Weights of a small CTC audio transcriber: activation silu.
Rows from block 5, named by matrix and row number. Each number is 128 + 24 x the weight over the matrix's rms, rounded and kept within 0 to 255. All counts start at 0. Numbers have three digits each.
# weight_hh_l0: LSTM recurrent weights (gates i, f, g, o stacked) (model.rnn.1.rnn.weight_hh_l0, 1024x256), inputs 0-127
weight_hh_l0.467:132126113156119143100110116138159144143151120094159089159129138144118117140091120116099169116160129103103096145119103146143151130145135117110104120153154143140110133153155154107133138157120132107128152096100110137102149148156151134141105111124160147105119127151143111102123118114163099145165145125148166166121094120129149154167113133091120083106166146123147127115114121096116096138121
weight_hh_l0.468:162135134163131166176125165125150114153175128102078115112166113089122125169140130122104107078127117113132101122101131136151167142104161131078105152117128123157152103199137105127126179121111110096123138144091110158101104116156126175082094144112149143171124132089118151142130129152133165116114137174101146137144160127124119113143140156052134112104093106146103180147121143126167172137112
weight_hh_l0.469:148128150099146140098135142113101080143144148154125099162126103129114158114112107162168130152136073106132142165110124128139134107107107108103096106051126149139123091126118140096142109133131165140123142106115089119167176162120141079102136139138127107145141086136126143120089129124118149079111111136153113093137153100140111124099124112103153146111097074091102182159105126118092098150135
weight_hh_l0.470:143090123151112122160118136151133135143107138160128123115085133103146154117126108082084158115161139127108097117101089114129167151134115125103142159111102116152153116147154145125103115091098155091092131115094117139136089136148145127140147143099143144167127160144127119134114125129125165129081129089125112101129111155141101112106118082159164149171161142115168126145143109106153119123137
weight_hh_l0.471:120152110128139157088162102120135120106104097146150148189160134155105086106154140162111113149158141132119109137140099156112123153130124135135138112136119137085123139138110151108153124114169130132161125147131102142103118084158134102171125124125099147129099108155145098163162108122154118133117111118156139132133074122154132133135082133112131139158122141125124133112167115120153145098151
weight_hh_l0.472:067154192132134122093131125142128092079087124176110091138076118142129129085150069139179104104147150076134164151108153123177123170138114146151138164101146142094097122141081163106150089122131137176104182151178144117117122156112155100189087083144089158135087140112128147071117118132094141139092153108151095071134121157132090103157113087220166155152105108171119151093090153173135113137110
weight_hh_l0.473:097127143100116119095129154136142123101141134070104098120130101174116160141149162134145138151146105144174121134118109139127088138149137110157094155093164114140169079116151140104159113112164138152135135153145133121130098103095131087112130114123123157116133134114099134157139142170089118113128147121171153093134145165079121153120165093172119134097137112098109167116109142140094116089128
weight_hh_l0.474:120149151117160139115158145139149136123141141122099157143130119159087102126136127140147143084111176121127116139094126162101102110117148152139165132089099160147156104112141107133137134160162151160129147159105109119108145101151103134168116096103134096116101105170135148157135125150113117087110125135116136139119123132121125103133146104116157144151136106117133113114152137132111099124110
weight_hh_l0.475:100130165165127098108158102149100152160124130163134118128159139112145113099114163100127141112155169155088148096132128150111147118165146120160125155158108127117113106150154131124153090137116105159123105101142138137155146121121136105116137115121111138154125109138111117137119134151147141131100162096104106137081105103170156101111137125126101160154141114142164094125171119128133081102103
weight_hh_l0.476:152107125152136156095146094088146137091109110141160104165125155080112125098142112142161134166150100103151143137157147104176149143122162157175128090111173143129146104138080112118127118168134133162116113137112109144121144130124103150132159151125124103100156140121161127121145133086152121129130112107147136098165136146103136159126135131123093155167143154118130167124087108133153169104116
weight_hh_l0.477:130193141103169138147166102143137112124079142078118121075137070105162159075160100138137180155121145123170108108112156151157144151143143136149121164138171119103108107148103184115112087186124101156113123100142138106136075129076174133095147078161127118119157143148145175099117162106104137066108093108167097146140075158129116154109092121169143148114152118184156160146158114142129115155139
weight_hh_l0.478:141111138099145115112126117091148109132106117119124109125105152107124152095094114145125134144151109107117114122153086124124120099101114163155132120124123107132125099135148169100136134141108159107125119098123136099124119156080154096135104144135112111106121134125126097141134102105092112086120141128136097121167107160099086108136090124171119159110140138113105128093115143154145143145130
weight_hh_l0.479:090157162087096163109137133115164147142103126147135114092138113120119097087140088124123112121132108146134114099137115147172123158130149166157163117135122115122128115170114140119157136139153136152133166114144118169136105137102153124093133110151111155097127106117114133138157163124139137140111090131109088092166112170093076154104159156139141150152145120120144120142142109121098146142114
weight_hh_l0.480:128108156099167105120201134112124119147100134159183099129128098110145120124136096149128170169115113139140101134150146157137142136167116119155124130158158142139097133134183110088125119149083133133115153145137093104133093150109098112122099146119123160115115090141144133138122109117112137084102126099152093126106147171121078126129082137159119113140166112112172109101096119136140121140107
weight_hh_l0.481:091094151087129121135133127147130166147124160161128137081112127090117153156135068088096113172125162147120101111110122086130121134104111129108158153146120144135175149171147092144120113150108168154101140213130159074151101130141140129134181145138142141132124174110069118113152108095187168121093139135153079119102114147165096142149118105164053078114117128117120110080093121087107186164151
weight_hh_l0.482:148128113142140135137106165149134124148171082128103103164113111092131136127153125133108092094112109111129132147104158156132122138145123132133155133107123180109117112117142139098106134091102128104098095133103144099130155128156108149126122110155143125144112124134121161135126110086109164151128111113097147166152183137143156116151099129090115120091109151124093142131142113126114177092098
weight_hh_l0.483:137161092103103125119118171148101102162160113103090179102124106162082098161126111120115107144145173159095126146181111085148123128166121108115141136115101135142131144134086106123187123126119111135102155110102081102153146109139124127109148132158142119098117082123156154119154126115096102102150155154147150123120128103097184134087123110133123129176121132151126113142122103135152120140140
weight_hh_l0.484:111118096151113151105170133143149105139148124140084094142111137120123162147148129090110161159104116120088111140086141133158149170131147164114147102135122133169177123108096095157107124133118174164124113169139106131138177117121165102165119113138137139128105145090077147166093101156120157183080107156157129116131110142170120131133126089109141135120110093145105118124136156133121118114150
weight_hh_l0.485:096134169122135167113114155074110111123148111146135114173112123113088150092157108144153173119168115133110104132138098155164111108124122138183103132121106098095096148104148192090131113140113101135126127116140139132155127126129108145148112138112097113086160108123146144096146156137108115174095092115118119119154130167106066116117143111151073113119129141145117124127109118155147121125126
weight_hh_l0.486:103155149109127107140096159154128116128143136107094077131132166146150108118134147181147139159145143131129110094107091141117137150152120098124159110196090087102166146104113139146105102152165103131140148119113090107128155104152103103166153095093159121101173159114176154172179096077140119157123135137099114113118154096145076096171152167176123103137151108169129093106112109149089124088129
weight_hh_l0.487:110126098113132130085100143159130102092136177125058074115130138124153153158160147144132109125162156099094094106111167135120144190099106153154134130124106108087131131163113130133154099122142120114079155142109164125156124108120157155083139104163146149119124116132126148143116124121167144111111127132102163135166154149149152135122115127118144143146102148131073164140132143121134132171100
weight_hh_l0.488:091119114164093088142170138157153114114119099170139144116128106154113166119166123105151168122140120141152099121139159150140119139128123146116132132093148081155126130145154131150109132162103159132117111119158122118124149144135115139121155087142132138099124114097126102094148140142113147147109129131114159125120150127111146095132156129153095151142142138105116173082116112171141133130167
weight_hh_l0.489:143131128119093134145140149126116104159118121116095093137130101125148106112115117139107117135115108104138103093140157141126162134136100166093152145086117137130161129174169131129129116156090113107089149138112156094114124149095155144095106130148142134126135166123096136116148111107118129131093155102164098088105156114099117130171092129125108103152107110117133123104164145158111186144115
weight_hh_l0.490:107106170093134125118157139145178124125129157108116165077126104135112137128161103097151139162092143123176140087135117136150135149143110183143149123138113078132113154131098154149154139163118153163108151147179127140136156168086133115129114093163129164091115132102128176150096143126161121141102143105139125099155151126098099098126096076116173105126102079176122137110132101170143106100136
weight_hh_l0.491:102156131132133095112117146169128155127109159131136137149099120111120131139110097103108137174139123146121099143125166153113077147136149127125128120152139127128132122120118124091136093146126100145143111162141128107093130165106089119119150135129092153093096120114118139127173142119130124106102141106120134096136165134082122156115119125125127093105154120158122138136123127116106116128106
weight_hh_l0.492:111149168122137147104178139133148117129137136113124101171093159107117113149103151147138150130183142094138147113105125142132092143150099152162123108136123103135114150098175167127108115101158128100103161101152083118154149087133116109112089144087085104109150126123141145151154131126101099140114096139110124111123100107132113140132116164171075124129093165116122108163098157131102125149141
weight_hh_l0.493:152128116077157151138110094111134141125107114173100074075100134167118112099156109164168126126156095096135137100157145130121167132147153103143154171095125110098103106164095163096130150175159120138075123090167171164107140138149170124152134064155131130122107098116079137150087170138106111139104154175143096076146111168129130092092116087122161142150111140123144173063117116150109152169143
weight_hh_l0.494:125114107105113103133171086092166093080100133118104126096135114161120124126131101143115104126133101123161149110110154175139094154150156152151111144124147125131133162102087145097108157136120125161146136158118100124134125110106130133163108096154107156127126148165111128116091129091151151120100157119143134126134092118106143132112144092165127153141170137134157172106150146158127103152125
weight_hh_l0.495:150122152129107114143112131092110135158152137117168141153121143099119096163111130162132137092101110152118142134112146166100130141124091116119122141129147154113140101174150138113110180133134173180115116100147134116125161088129110130132098162124133103155127114089114144112130099156121152110128131105131143124113137104139115091162132104104148163122111147120136173163120138125145154152109
weight_hh_l0.496:127100091131098119164096113152089159132151132111102127084150185094121057077101101097095115126164151122114095110084115149117130117132133103093105123144133112144096071179092127142094179090079110112120128106117203152109168121151165154139129097123125133125165111105128104149152118118093113102140139147107142134132112145127134157158127166103134079116124162130112186101155126127126147109152
weight_hh_l0.497:156162130130104154156140159119154132122124100153094159148132110146107121126117112118155104147114131101127127149173122116097097144158138152106135098122116124140105097117121102113140121104109128112156156118153139098107160128128154131159129162100139135096165092139147109132149102160103153114115087133119174107138127138144163153113091104157140114127144162112152103142153145141124101134098
weight_hh_l0.498:116126100137122184157106096133139115150149127126134107157165130101157129139120166131097109113093113106163097117106157097130112136138117115119118164167107142091127158206144129130119146111084122133121128146139139150148154155136175104148145098128116133128115102129106105131111162122148089116118121108123095149170159162158156138155097149168083116143088151098133137171163154125137101152105
weight_hh_l0.499:120122123127097142151112155112150135157122129162123151131136108107128114137135133126092047136125173146113087157111105120133160130146145106107121167157135149129136137144084087106108142104143106128108144119101098143161109161131117118129103116139136117151114110109125125132100109089150163148163119097155105120139144095096162132123133118169097141150137151158181177112161124123130152119149
weight_hh_l0.500:134163151140100137132104129098118099125148146148152169115127116144130140149152152112120127166113151117137141132108148153152099151165155161157125104127115126125113106131152146109125086155132122125100131115139136154105119136120137156115130121161136151104106107118125108129162131104158145149141112121129098142123140141160155149095172136154117141121119125140106121131136102121148105144091
weight_hh_l0.501:109112157139154123114136107087111137156113162155101126130106147110148122106140102159131118133096134143104144132126139120108150092109148129130141150108100129130116142127141110091142132153122116115140105121153159108129090140119114125104152119122099125097147128125150146132118134113089129114131163147142090135130102109093170150114164133168119151129112116107154158095104135161149123126144
weight_hh_l0.502:144125111129118085107139133089146117112121132098151107170119142165116133122165113090104119123107146131147107113135129159109126100106130112122101154106111141102079121139074159126106146150097184159160139161106133163112107157114154140115164120121114170130109156114126131102114113139166128118135143100139102146170147149130081144097106100144091136114126108136127174112139121119115116132148
weight_hh_l0.503:098119181098114115070097116166169081101109143145119066106074099130113123107114096176194107149191117098139125116100115144112116183147109157140122163088147134115145095153120187094184104166142115169110183099147105154152103156077146074152140088080108155091085092115123168130097096170114040117111096143179111095100100132085118135116114087205127116106147092162130151152112161146107127170147
weight_hh_l0.504:132156125143115102106116135092110101133132120108116105078111095094109108132156130150177125136130102119116139102116151139133130116099132134143146100136138045112116125144082130127135131141142132144146158148177112160148110100117136111147137143151125118136113115099147128116119126074120156160123137133116098156140111121139153124097106101122109133125182148183141137130095116132142119116134
weight_hh_l0.505:115154156174097119109129113127096137081114108151130137122161151102113140150144115100126145141147142142131092086113126147183128080107123164118119143143151127112119145128155148122120161155170132163101120159110146156090112104132124152116134102141152125113158111091098160111115144144153112135149143096101129113131135098125073164085166153143121151137153119104150151138093132110126110116140
weight_hh_l0.506:117124152109113110106153157140162128098107131152116084144152142145139104092110169156162114120087120105120146126176117128107122106100170130137094110121171106127147149123156167091113153132126162108160145135162112146105142101150123107125108097105111150150143086149147111092138142100106160131135136122152152112129106144144151147142153097093097136137111101120095124138142140106143103155127
weight_hh_l0.507:082098102159154100120154136093130128160113112099161116148130144145148134105111083146109105146090141130121109149120155142153146133145120157117124166116149144146116113132137125133134147161096161147155132133160079155105144163141154125193129083092098156145160113145097145123156104141139162104088149132117131135142117100157130173117078126145107140139124105114140096135128112162127087131148
weight_hh_l0.508:121122130123157144106096114165160150139126124106115153125161124098141158087112104145133111130126093123112119120134138171114111143097096140108157138112142123117140109130123096170117095142148149133149107099161115113127128103104157117170168107130136157133103168139097116158102159180143112139150130124136148112135113130154107120147122117124144158147107151158111101158089122145123115134141
weight_hh_l0.509:141118110137113082136115140143104178116119087150123142081169113138137165107109127151095073097136147149095123159163112094075153123124086101134173145129107133128115133125144138095171098121093138104111087148135117136168173121110153135194121139097164089160153123149139102149141090112161107119113108109105161139106150112082195097134115152137080143100108132100152145189157165116163103083134
weight_hh_l0.510:100139117085126131130144126097132085150141157122096135096091104163148095095167122118120137116097128111147146116102178134138089133147106122158128099097135109156116117163102128106099135162141140132126120146157134131145156158112148084168122088120127142119137104135150134162135122142108143145102101104103124147117144173116104108107120130123121152088107119096140140085102128113117147086128
weight_hh_l0.511:150147148133111161105147134134091126163168173115123104106151127145111107126150155134115143133156156128088111148146111085155105081120119141143095141127105128143145107136148135147140142100165082090111102090099116112123139105130159101139091122090123098123155122107119116113124095146138130135100149097136139162105123138121110103130160148108144153118096103131081148150176128121146099136100
weight_hh_l0.512:112105107135150143134104120151128105155138139071138110107125130102151142144156148149129125106166148108144136156127085132162139143162145145133174098159112140119162145127131100169141134091156142109136107127095153156115133111141129159111137174114135095164146100151148139131159103127094148068147152102163115103132068092167108136142154141131095121105151146138102163158191147094161089164117
weight_hh_l0.513:108122099177141156140135099109146106082133155145177112169145095114141155152143171172162163149096118125105131152162097144135097124144174110160123136130102127153093115073121161091137161098127079130161117090106128110142136140100091161118129124093096100113136072116117149096117102128127144087172094117124108097136115106141135123102118102094101124114152134124143126155175158162121098132111
weight_hh_l0.514:107153148097107113110142140141110128146145134135107128078128098147128123116142145101113082113128111103134137127098150159143133116109116113107130123162103153165111112138162125106106128099144134124108166122144112125138112134137141161159122096164122145132132153090108131121127156136168167158125135142146119156138168131086091137163129102147147123111155140116106146152128132145102117111157
weight_hh_l0.515:168100135133128117148103100110150209154102125115137143094154153110129125124105123150155117118116163151102139145153106101122123113147115093143130173104151186159164137154110099112155103139125142160098102154135115123128135115111103111129174156121141132153097159111146093094128100121136123127117140087095122115130187101154112132135160166106117153112110095155132083131105111109110069148139
weight_hh_l0.516:103098145139130109140168123133147148132126159138136120120106143103171157119165091093115142127112121120106106128110137110154152155143111120150104141159163111130128109113167100119130102115116129104133148126113100147081086122113116131172160125110149152133131147135140123133117146086140117178111110087104117107124139158159132134156113103111114104094130125099162090111131124117120097127101
weight_hh_l0.517:124143129141124079097149170082121133101124120152164148146128161149130151144126106133126138152105146153095155116153082163147136085150131131143119145146144153119111114069181164131074162154104094117137135140114135126132109137097094133112087158112080178138103083117121155152161154140067122139140152108149165091158119160129105162154155098152111134101137104086176096174117186109180090134149
weight_hh_l0.518:169156112114119123172108109130140138175136098144144101112120125127119116118125119073124113103129159165144122142136130098136182153096167079126111172149110161140123150124127104134144129131166119096134072140116134103103116141160144090153148169148121114146155107150127098135119138122119146145113137131118101141110107138139143142133146124104171123136157159097111123141158148114143134112139
weight_hh_l0.519:140100155149121131097180135117116179084128139150116131093112099139161161087171153122108219150166164132172114095173113107142140117106100168144162111141143115155104127148149124142096124128144153154120154142160137144140103138084141088133159090109133148119103199150137126097113127114140141073117107136162111143120109165156136173094088090141070147135173138089144099136088090143187106157140
weight_hh_l0.520:109176126130086106128152144139150146152107071154108120116135126105154139168110140166148144127091114129124153125141100138135137144109116117132124100102153126152162116091165137129111149126156163089129094147113081131126180104114101167140160154120139090113107125159126131104144116168129150113156164132137153131128119100131109103103142093127096130133140127140118101137146154115129142121116
weight_hh_l0.521:158152130095093172109105099124126098154104141108117131108172150114112147091112141123131096120138112111125137128127148161115154174074103088102133098081100116131135159191108147117158139114167105117156096145103173093161161158109183142148095143166150147138094180100143123128108116124128153068169138189116108137111118113116180156111127129114103114166119151129115105163111099097086168160090
weight_hh_l0.522:091134113141148119133126135105125177093108118147095147108144097149156151100145094113143117163133122146132154141110169170115090136108108115130137089129145096165156158130100123136157162169145104131127138118172143106114058160120125115129152109120149134142089104112120154119090166123167157085137121142135125128126138163133116146132143131135095123138156115110157164146128083160118127176138
weight_hh_l0.523:162116085113125115115139127152103132145120106143127093138171130131123133165112149127163114113099100116139148125133138138137152179126148135106143150124105144143146150139091143169119151110101115141133125124095121114107125112135103125100090158114143126142097112113097118131095143098117125155147110142098115112130112135141159114161127145113149122139130098130135130110149136108131145108124
weight_hh_l0.524:146140089147125092115099153110094140142151093101108152146117109130151134109086129145081149119111159181141135102136096131111126129153118106122146134162082131106109111145159118170154099130137097089110092133106153135152168108183138147139135122143168127131143137148118109137164086090095148113160147153134160139136104114124127105169108118098146131136165115133129121120165113078102148105123
weight_hh_l0.525:158160102107117144120154132168099100124138153135110108134127109151111123141087106132105131142156134126125117146152108115130142144149157135104113113134133162135106092140122115120134156099158119143147126139094128156160114118166106137132130134159128171161126111159093111139106145096135150130146118145128136103142119114120145139148148144106114115099160142103153099131150154093118129122122
weight_hh_l0.526:110141124105148123130101161131143150152149142160128106132147108107103110115133110129150120149145126121133127138116151132163130158144117160150113141144106117119135114134128134124107070155121101166157136158131174154148111154129138093102107130146160143154141145099153127103102152096117123128147149145114158149103115133133133122110096097149130088147127127123114098128115121150135106118117
weight_hh_l0.527:119159117124154135102102152138146105101139149124101119126173172155107086128164129097152093119089101144111148102163105115145117140140147124151088116161136135109107158122087114120113125099135102134115153157146113156136104105133121136161147136134162165141119132095127106128096150124141121165119143123081127166169142134098132106093093133113135135110104124137143141119096092139135133135122
weight_hh_l0.528:118088115111096083138159134184157185165141100111088142113140134140159174136105132108087116144127118141140123095112149116070115168101025122152180160123151131128140127134098094127168116105108171099130110244142148103120149103174096118166165126181159093140163186116098120171171098061200164172095181106095166135097165125146156100156122147146065049132165140122131113091108122099101143128154
weight_hh_l0.529:108103109180092131133103134129106102108118162141160146129102120092071123183116118175150113119080149170060108129169120112107114145138151107150098093141133159133107154143108120159111097142101106100127143123139096084079081151118118150128095166094138101147147077146107096144134108123110151181118117136113090138091176099086123146101130139137130145167142142122114144151089112130132109111097
weight_hh_l0.530:139133134118129087160178114179121154108127154142103126064138123134113173151140109116129164142122120143141137117094140181117107146099035131134155144149137111136155116132130151144165103139121148153104098210127124098100125137157145137155142131155137115107139154124088127115158103117147108131033149096109107125109126109119111159135156122165086085097148080110155124155085144097137112122149
weight_hh_l0.531:135162096156130135130135162136124110148110126080097074152116168113161077103151158176140084129158128148158127145180105133140144126150123158152096109113092152146136089155137135119135144127138116107117100112157128164139167147150156104112120112158098116153153084159119106127113118155105137099172110166174140128140074142144134146132132132124156129090125163133107144116126166166146133136136
weight_hh_l0.532:118141118115092112156133162159136162158100118153158142110154105157138125113138097100121154129113094126129101113155104132137132134102082131103113102145100142122132103095155153133113131098145109137104155097125112169118094098133099152129121133100167159107114101119151161133157131090110096133085106120119137153138133131148150146150149116140104160085110129081141131109099118123120116100160
weight_hh_l0.533:134099163129134133136168094148107160122089114104133165107126084128089175115110129132106126164130122158135146080131116167151134140146115124171113075178191080094107147116104141136106134145119108102142142177163119157117113153142152106146134148099151112095098142159138151136154124146123127142102125111106130156136168152081066153132088086128122085131095103134112142121146129161149120153116
weight_hh_l0.534:152109130155136133154124138105151113135143129103129123151124118102145166128157140130158144130093102097096164153133124147146117126162111118141126153097138112153140127138099105126129143105099126102108137113112095147163147143113138112109123153087154099144103110124137095107134161136114142082150112113098094102128144124098133139142154127109131108096130137120113114123111140165106148145138
weight_hh_l0.535:153138121123116122170165133171095155121094159134145102110123109127149107113118104145097216167103118109151123104138151105116144162096122154147103114138150174112164149174091089159110112147111162162159110166117101081147125133139124130118123111109139128158105176141081146094142139117124175089148120111125125123149101138116139137145137123120135085096124095127149172128153113148109159140159
weight_hh_l0.536:145132133111124114127122140134118104102168102138136112168115148122117076175153148157155060123161111123128153137119146094100107117113107142114138175107116098152110148140159134135135155138133143154097092135126114128137153129159126140108131143145172105166136101160135145155146142107147132191153166152153100101114177146152141141112163117137106129124106126114104092109150162089121147114158
weight_hh_l0.537:124133122120134148126130140104105164123107168134095149109125125114141109116132139146128137144117100110108140092128113155136152104110112100164110154172126152105140135109158159153146142132094147136178128148148137160154106129143151118154116078107132134096149119095130138131108128136107128153113125122087140095103163125146128157139139092105102118141164152157119150090113125146098119128141
weight_hh_l0.538:129136102137154109092144122110149105094147141131139092210100114151142090114152151193143121114134124138121155161160124144136119086130190169148107138133146058116101085067111166152117156156159137175130150080165139135146110147095106103161130126089115109099142140150157170096131088122085127100123140095167159098103099091098166118099099086151089122106166112165098148139125114131152134155140
weight_hh_l0.539:145138152166142141139145149101114138117139103138138108135124126106154166145127132132146133171118100135127171146165127158126094136104125124134128106154118112110124133064146105094137129129104084107143111109107129167143129137108141152121110135150098150153121093130113114157122147136131137115133107147159154129142193094140127106137141134124140100139118110122130125114121160098115143128101
weight_hh_l0.540:122151109156122127128087142100105121102120154092116099124115097144109158143158136126110103123144117129152149138087093111153103089096107122118124128094124060145144098108127146161170120157120114138157138145146140124129160123120130096096120141115099104115128132147139171155147101101102133139133150098114085087122122102152095104134116121117143122096109103148153158095146130123138093154171
weight_hh_l0.541:132113130145121139108179145158167141111149115138096131095155106107140135171162152097127157126119157152110138156111115142114150147153082136123162107150159137109164121143144135139134126114117165113167135124106135126152114154130120109102143131142124116107140168116147104157159130089153106096117139106121135093091118108166096138108138109108122156171180146140142139153120092105123132098155
weight_hh_l0.542:096108129090139128134156120118115206098119138156098104139110116146124159158137104104141142155148104126146144155102136148101124110122089091130151133156116138138174161163111138150109151158096128161134109153098100166145136161122163112132126134140104112163128185141129110138124157148178098149130169117149142117168154133126116106149101097113109162151101127087162130132129101146127083110134
weight_hh_l0.543:128161124117134103145100106118147169112090098150132161103113090100126135144122133127135153136137102110100161130126152140141096151105106138107114134137152144147139125097158145142151113095157101123134149125103152121124097159141126131119131137132107160134121158081118145156172137140125114071093134110105150131167090112115105149115105143097115124097119087138118093155149150115141107133127
weight_hh_l0.544:154151109113135094142162126109086116094135157151147154171158138098127148137092135132150130118130127159071101141146099109152135089120133149146096118068146092141115123087092134123129154130138100097144140104098129151122119128111158111145146153147166091137145095151115142145141110153112113128151095131153181105085161143106125122099151104135148112176136148149093150145151111093171109122099
weight_hh_l0.545:158144096097125107155097120159120083133177091133100149148112136122134129157119144134139113127130134136139122118101113120119121110067123091081119109123132122114151133184155094176153100089146101096127088132113142129149175115161112103128100119157157121119138157137121127154153105145168157111166134167125142115113101130136191156128120183116112127146147150140089090137154119135130171107094
weight_hh_l0.546:096137124112126145143172111154167121159152128148109129088095134115109144099167113143123151097109143126111152134111153148142113124143146097119104164117130138090136098096161122099149160123101159146122125130113162098152116112102140162150104119106142104152109144109154112142169104098137141138140121094129123110151155138110091148153106089119142151131137139093148143136104136157149123133100
weight_hh_l0.547:126097140117150119138116124134144155145105110155152153159160138106135130156146134113147148136111102139122081148141103123119150141098151118116160113128129110113132130126155113109114093114105123152148137112139147155109165106102167126094103116142113147133110148152143123112101158142109133146138144150137104125110095096166132112159117088155161117112128142141129129130107107099103157105147
weight_hh_l0.548:144160146106096102134115115133137133115134103110157155170128168095127142096127143132100129140126163120107099094112129136111132126138113101107147118155098103084095099091153099145144091149137137102098099100093096114137138089133112126097150169106133122093132123099151125099148084135114097094141124091103126120098079115175137138109130137113101100102110125143106155122188172138124160094132
weight_hh_l0.549:106139107135142135110138161141119135145106122167126113142121105107098162105114123150095174136100173116136154157102101154120147140163138148127143102120147154115101152124169120111118107141128101112136104162147124096147126118148131113124125109097111146119142142134102130098159151129116143162142108112117141141125136139130093091132097113151108109117141141125145113129132110127113134117119
weight_hh_l0.550:138113151125135154102160137158125117106119100141112102107120158129117130141101122141156119108153172144148114119135117145101136121102151141137121120105139131122100113158123137116112164101115140104104128150137154166132131134113148131158141159103130163121110157084128101142160117120138119164129134126090144119137113129146155154114097138090115124139146090163128100098135145125127151096159
weight_hh_l0.551:093175139107149141113163143116144138134140116150097140081159130140101100087134109138099147100103153124126119109088137117133150135105106167112097130130145151125089120100117164129104149164140128170146137145161118164150122122155126137104151083133138147130157124092125116137137157154120145134127126142117106125116097158104112108159112117157103129100158126125131163124120147136132152129118
weight_hh_l0.552:134136150107125143157138136092123175114101137105177203151111117157107153153138157118103130131139135128102093127149118069129164095110128124110113118123104153160132166105168138150125091128113106114109144099138128116096087119122158137105150185099129124132117139129111136117129126097136150173133123156085094118096126137140120135129158115097105146157155142108103057127137141099117112096129
weight_hh_l0.553:171110098108100150111085136146092108166143093151123109168097128146119120148144134106114095107154115118128135142141129091107109115155148085082115147103079123150124108168104128183119147089129104096138110107136156099095168124136096109148090156136137108143167139174145084115160091136131159122168145160119152115094128096105142097129142128101134120164130113130121118138168108110144151104103
weight_hh_l0.554:102146144159128138101122137096159064128131141147084119131116117110113123146100128143126096123130126098110110118133118139128139097137127109102155136158113096135118097089119128109145101113181083141137158103105163099151179124147143155115087117148126116092111107156158159142117105166123133167134114145105085105146104134099180096098145129122123172131130139155071166099099131155096147151176
weight_hh_l0.555:132117147113129136152154129161148171127104094103110133100151140137116148129108093099099159140123120155125163103159146154147139125103105092148144141116127158120126117110129145102134122112141130111119136154151104104148116118116130113135139151092121131156106152136146091131105133145112114103135133103117112152120111120133133165105145149152075090115149156124126105134106116147101124098110
weight_hh_l0.556:110124157113126108132128138125141080094091128095175084163117148126128166122176147150158157134107106144097130149108131150125107125107127177147117121131169101111117079086197143102116135171111113160113115151162135085096149168129116133132129127101124150116128093113102153138150112106086101136062119106138083123133090167091106095131169093127133151121119126145133152130143151139158100104114
weight_hh_l0.557:096140121143157120072146146124166126066103155144100133129132138128186114113106166126172106151102138073164123162105162150170118149112161153131115121136118097090103125109088176126136162125091142133140158156164082126123070145091148091124158083106107123081112165085147180079150163129108134136116115133135164160134112131092106130116149083186134111106144135129162183084140106152157130118138
weight_hh_l0.558:095175132112161127104119129132175142098122116108117097091130132112139134096126146112157127169124069076130158109118161183142139124113091127094128123146164106100171117157134169111164158166110136170123151168141163127123128172087157111158132132160101130114155124132156145129138144138192108089135152163124163122167122139139114140150111133134094168126144106165111133095132078155162105145137
weight_hh_l0.559:150110160100159129147136099098152095102142145103127130123145165160156085113104158133116109144159105149153097140168101117117103127126155128156097106102121093112135095070093146093084107115173059106121164111120128151131143122140120128107129156101106144127102103142137133098151154135090118103150097139132157075134113146137148106146121107121131124127131165145104096128169108124124106140096
weight_hh_l0.560:143142101176122129154091145121106125102123141116141102175111124149124149103091124140110148141144112144156155119121124131137127120126112131133161108172148153128095154081141131129134097125100138144141115132101142158125144138122102127152167103139139112131126094138115148099138086111118103176127095108148127095103136153150101151150118141127146115099140156158112153135146161142133081101126
weight_hh_l0.561:110102105137131152117139108133136149115109114140126103083124120151131140114118158147124147118062135122100127133150144101137156134073121090085154151093102135156136142146154115103150117155132096122101116094097161115139151120163131101132140100179174128105122146133137115099155140113181119148155153180117120130180134112142143172157098162074165173148104139146105066112138130097141113130109
weight_hh_l0.562:095141096114127100148160125142146144104113127117098095100146083089118161097143133082156215146098139126088150144110172148120124125129114133133131082117123136160130133137094134083128175135114129106163149121152102153115058167088148146117167117180144134115128120149140133104110170112182160080092081089131104138119089145139139112132165094114141156146127099111124147124135093136177086125148
weight_hh_l0.563:133098148141094077133123147146133137145143115105154120170124138125109115157156102075127149154086127116100143139154137169098109173125160151107112150126135137103107151159135113156152147098111162116138111163099182118126119139167094160126114101117152119108164174129155090157087140150164128116155163136108179170103086125132131164182114133127160136154092113138126116170137155126112158107114
weight_hh_l0.564:137110095100144153125107133152121081163154154104099129132128104138129122132121118122101144120129133135144114102105134147159169149138138136125095113123143120114145102174112087135160140103128140157168147105117165150133153109127136138144142151145159096143126098166117090115107155169102103162125129171140087101144149096146148123111115138150091103108102154124127159152149119148132091136158
weight_hh_l0.565:129154143109105137118089159132091106114139140095134093171119096106116137150127152124150110105130110100147113127135146127132158118097126093104132108077130144102156102129083104122141130102147088145111126117122127089150166146132125146096131131146143102157109134126166133122148113152122157098149147177157136128097126097120175158144148140130157145144119146148124147178134156122105138147122
weight_hh_l0.566:114130123135139107140149153121130120121125167159153124118152145092142090153145118155171088096115147130096093139156146124119135113157177116140106131089145121132148103130087133107103150118158130146128100089119148148110140105114136149116157086133137129124144142142137157108110157140117140170160124129148095099097126144162165101141119103099146159163151153162127111125071093162111105133098
weight_hh_l0.567:130142124151128173116125110057140088115157141106119123161102144088127103142139150141165086094142142127098123173128117131148145120130225128147095158104094115094087131041094113153117109091182026149131152045150112139151180110116097161146099146088139159125121069149129158091152091166053148160209139132130139123100173138107118160129179132079170138147113150153175134149144142164156118118128
weight_hh_l0.568:140123131131102102117117094144137163130153134105144123141145146162099160139102135171113122164147145138120134112118121107147133146121125105107135144144160161167133124162155124119159129091163158137124100113154094164120148156148105129102126117169145116149120138100094111098116105160110147107100108134158151158144152156127094111123109116147150095109110148113114132166120125119137094093107
weight_hh_l0.569:068120187163149153129192120125206162092078162140121128092120084150147131103190116112118175158132125091135132080111105165153086105165155175199093084154221140096142153091158176104067161131146170139098174194185094162136116186070102096092143134128085154093098111064158149119136155100168155103055148083138149164120190139128060106100120089127097106112130085162131157108102127138167120096146
weight_hh_l0.570:150149137103125142097106136115132073145107095113098126163130125107123111098139090151139160104157128150158103158107113157154113117136110128140175119144139121162101109168148110142140105127095148126151137128153121098165116147158144104137166108111102147158134140142130096098161142110129111127157118131151141091107074124155118135127133124165138096170119153171121158121135142139126142160173
weight_hh_l0.571:152114093113101133097125116133133115112141133148105093129110131148073110103128139116111109124102126142118120147125122141100104097162155116095113121146099091150131098157125148114119107142154088103167148132104147086164172112146129141141128114130167164146102094140118145148146158105152100144143128156102093112109069162167124147110114104099109155147103158161147174141112087131110142128151
weight_hh_l0.572:152142126144111127113143159138092140122149103092107115111137138147114095105132116121098159155149106139148146144157173114130130134091141100127128142156108176129116140142145142145116085148121119098181154134135091111098161135153092152126099100158137146116098162149095157158127135104127101082146166147108075105132121151130152128096125102149130122122112115144137118148157096119114105127137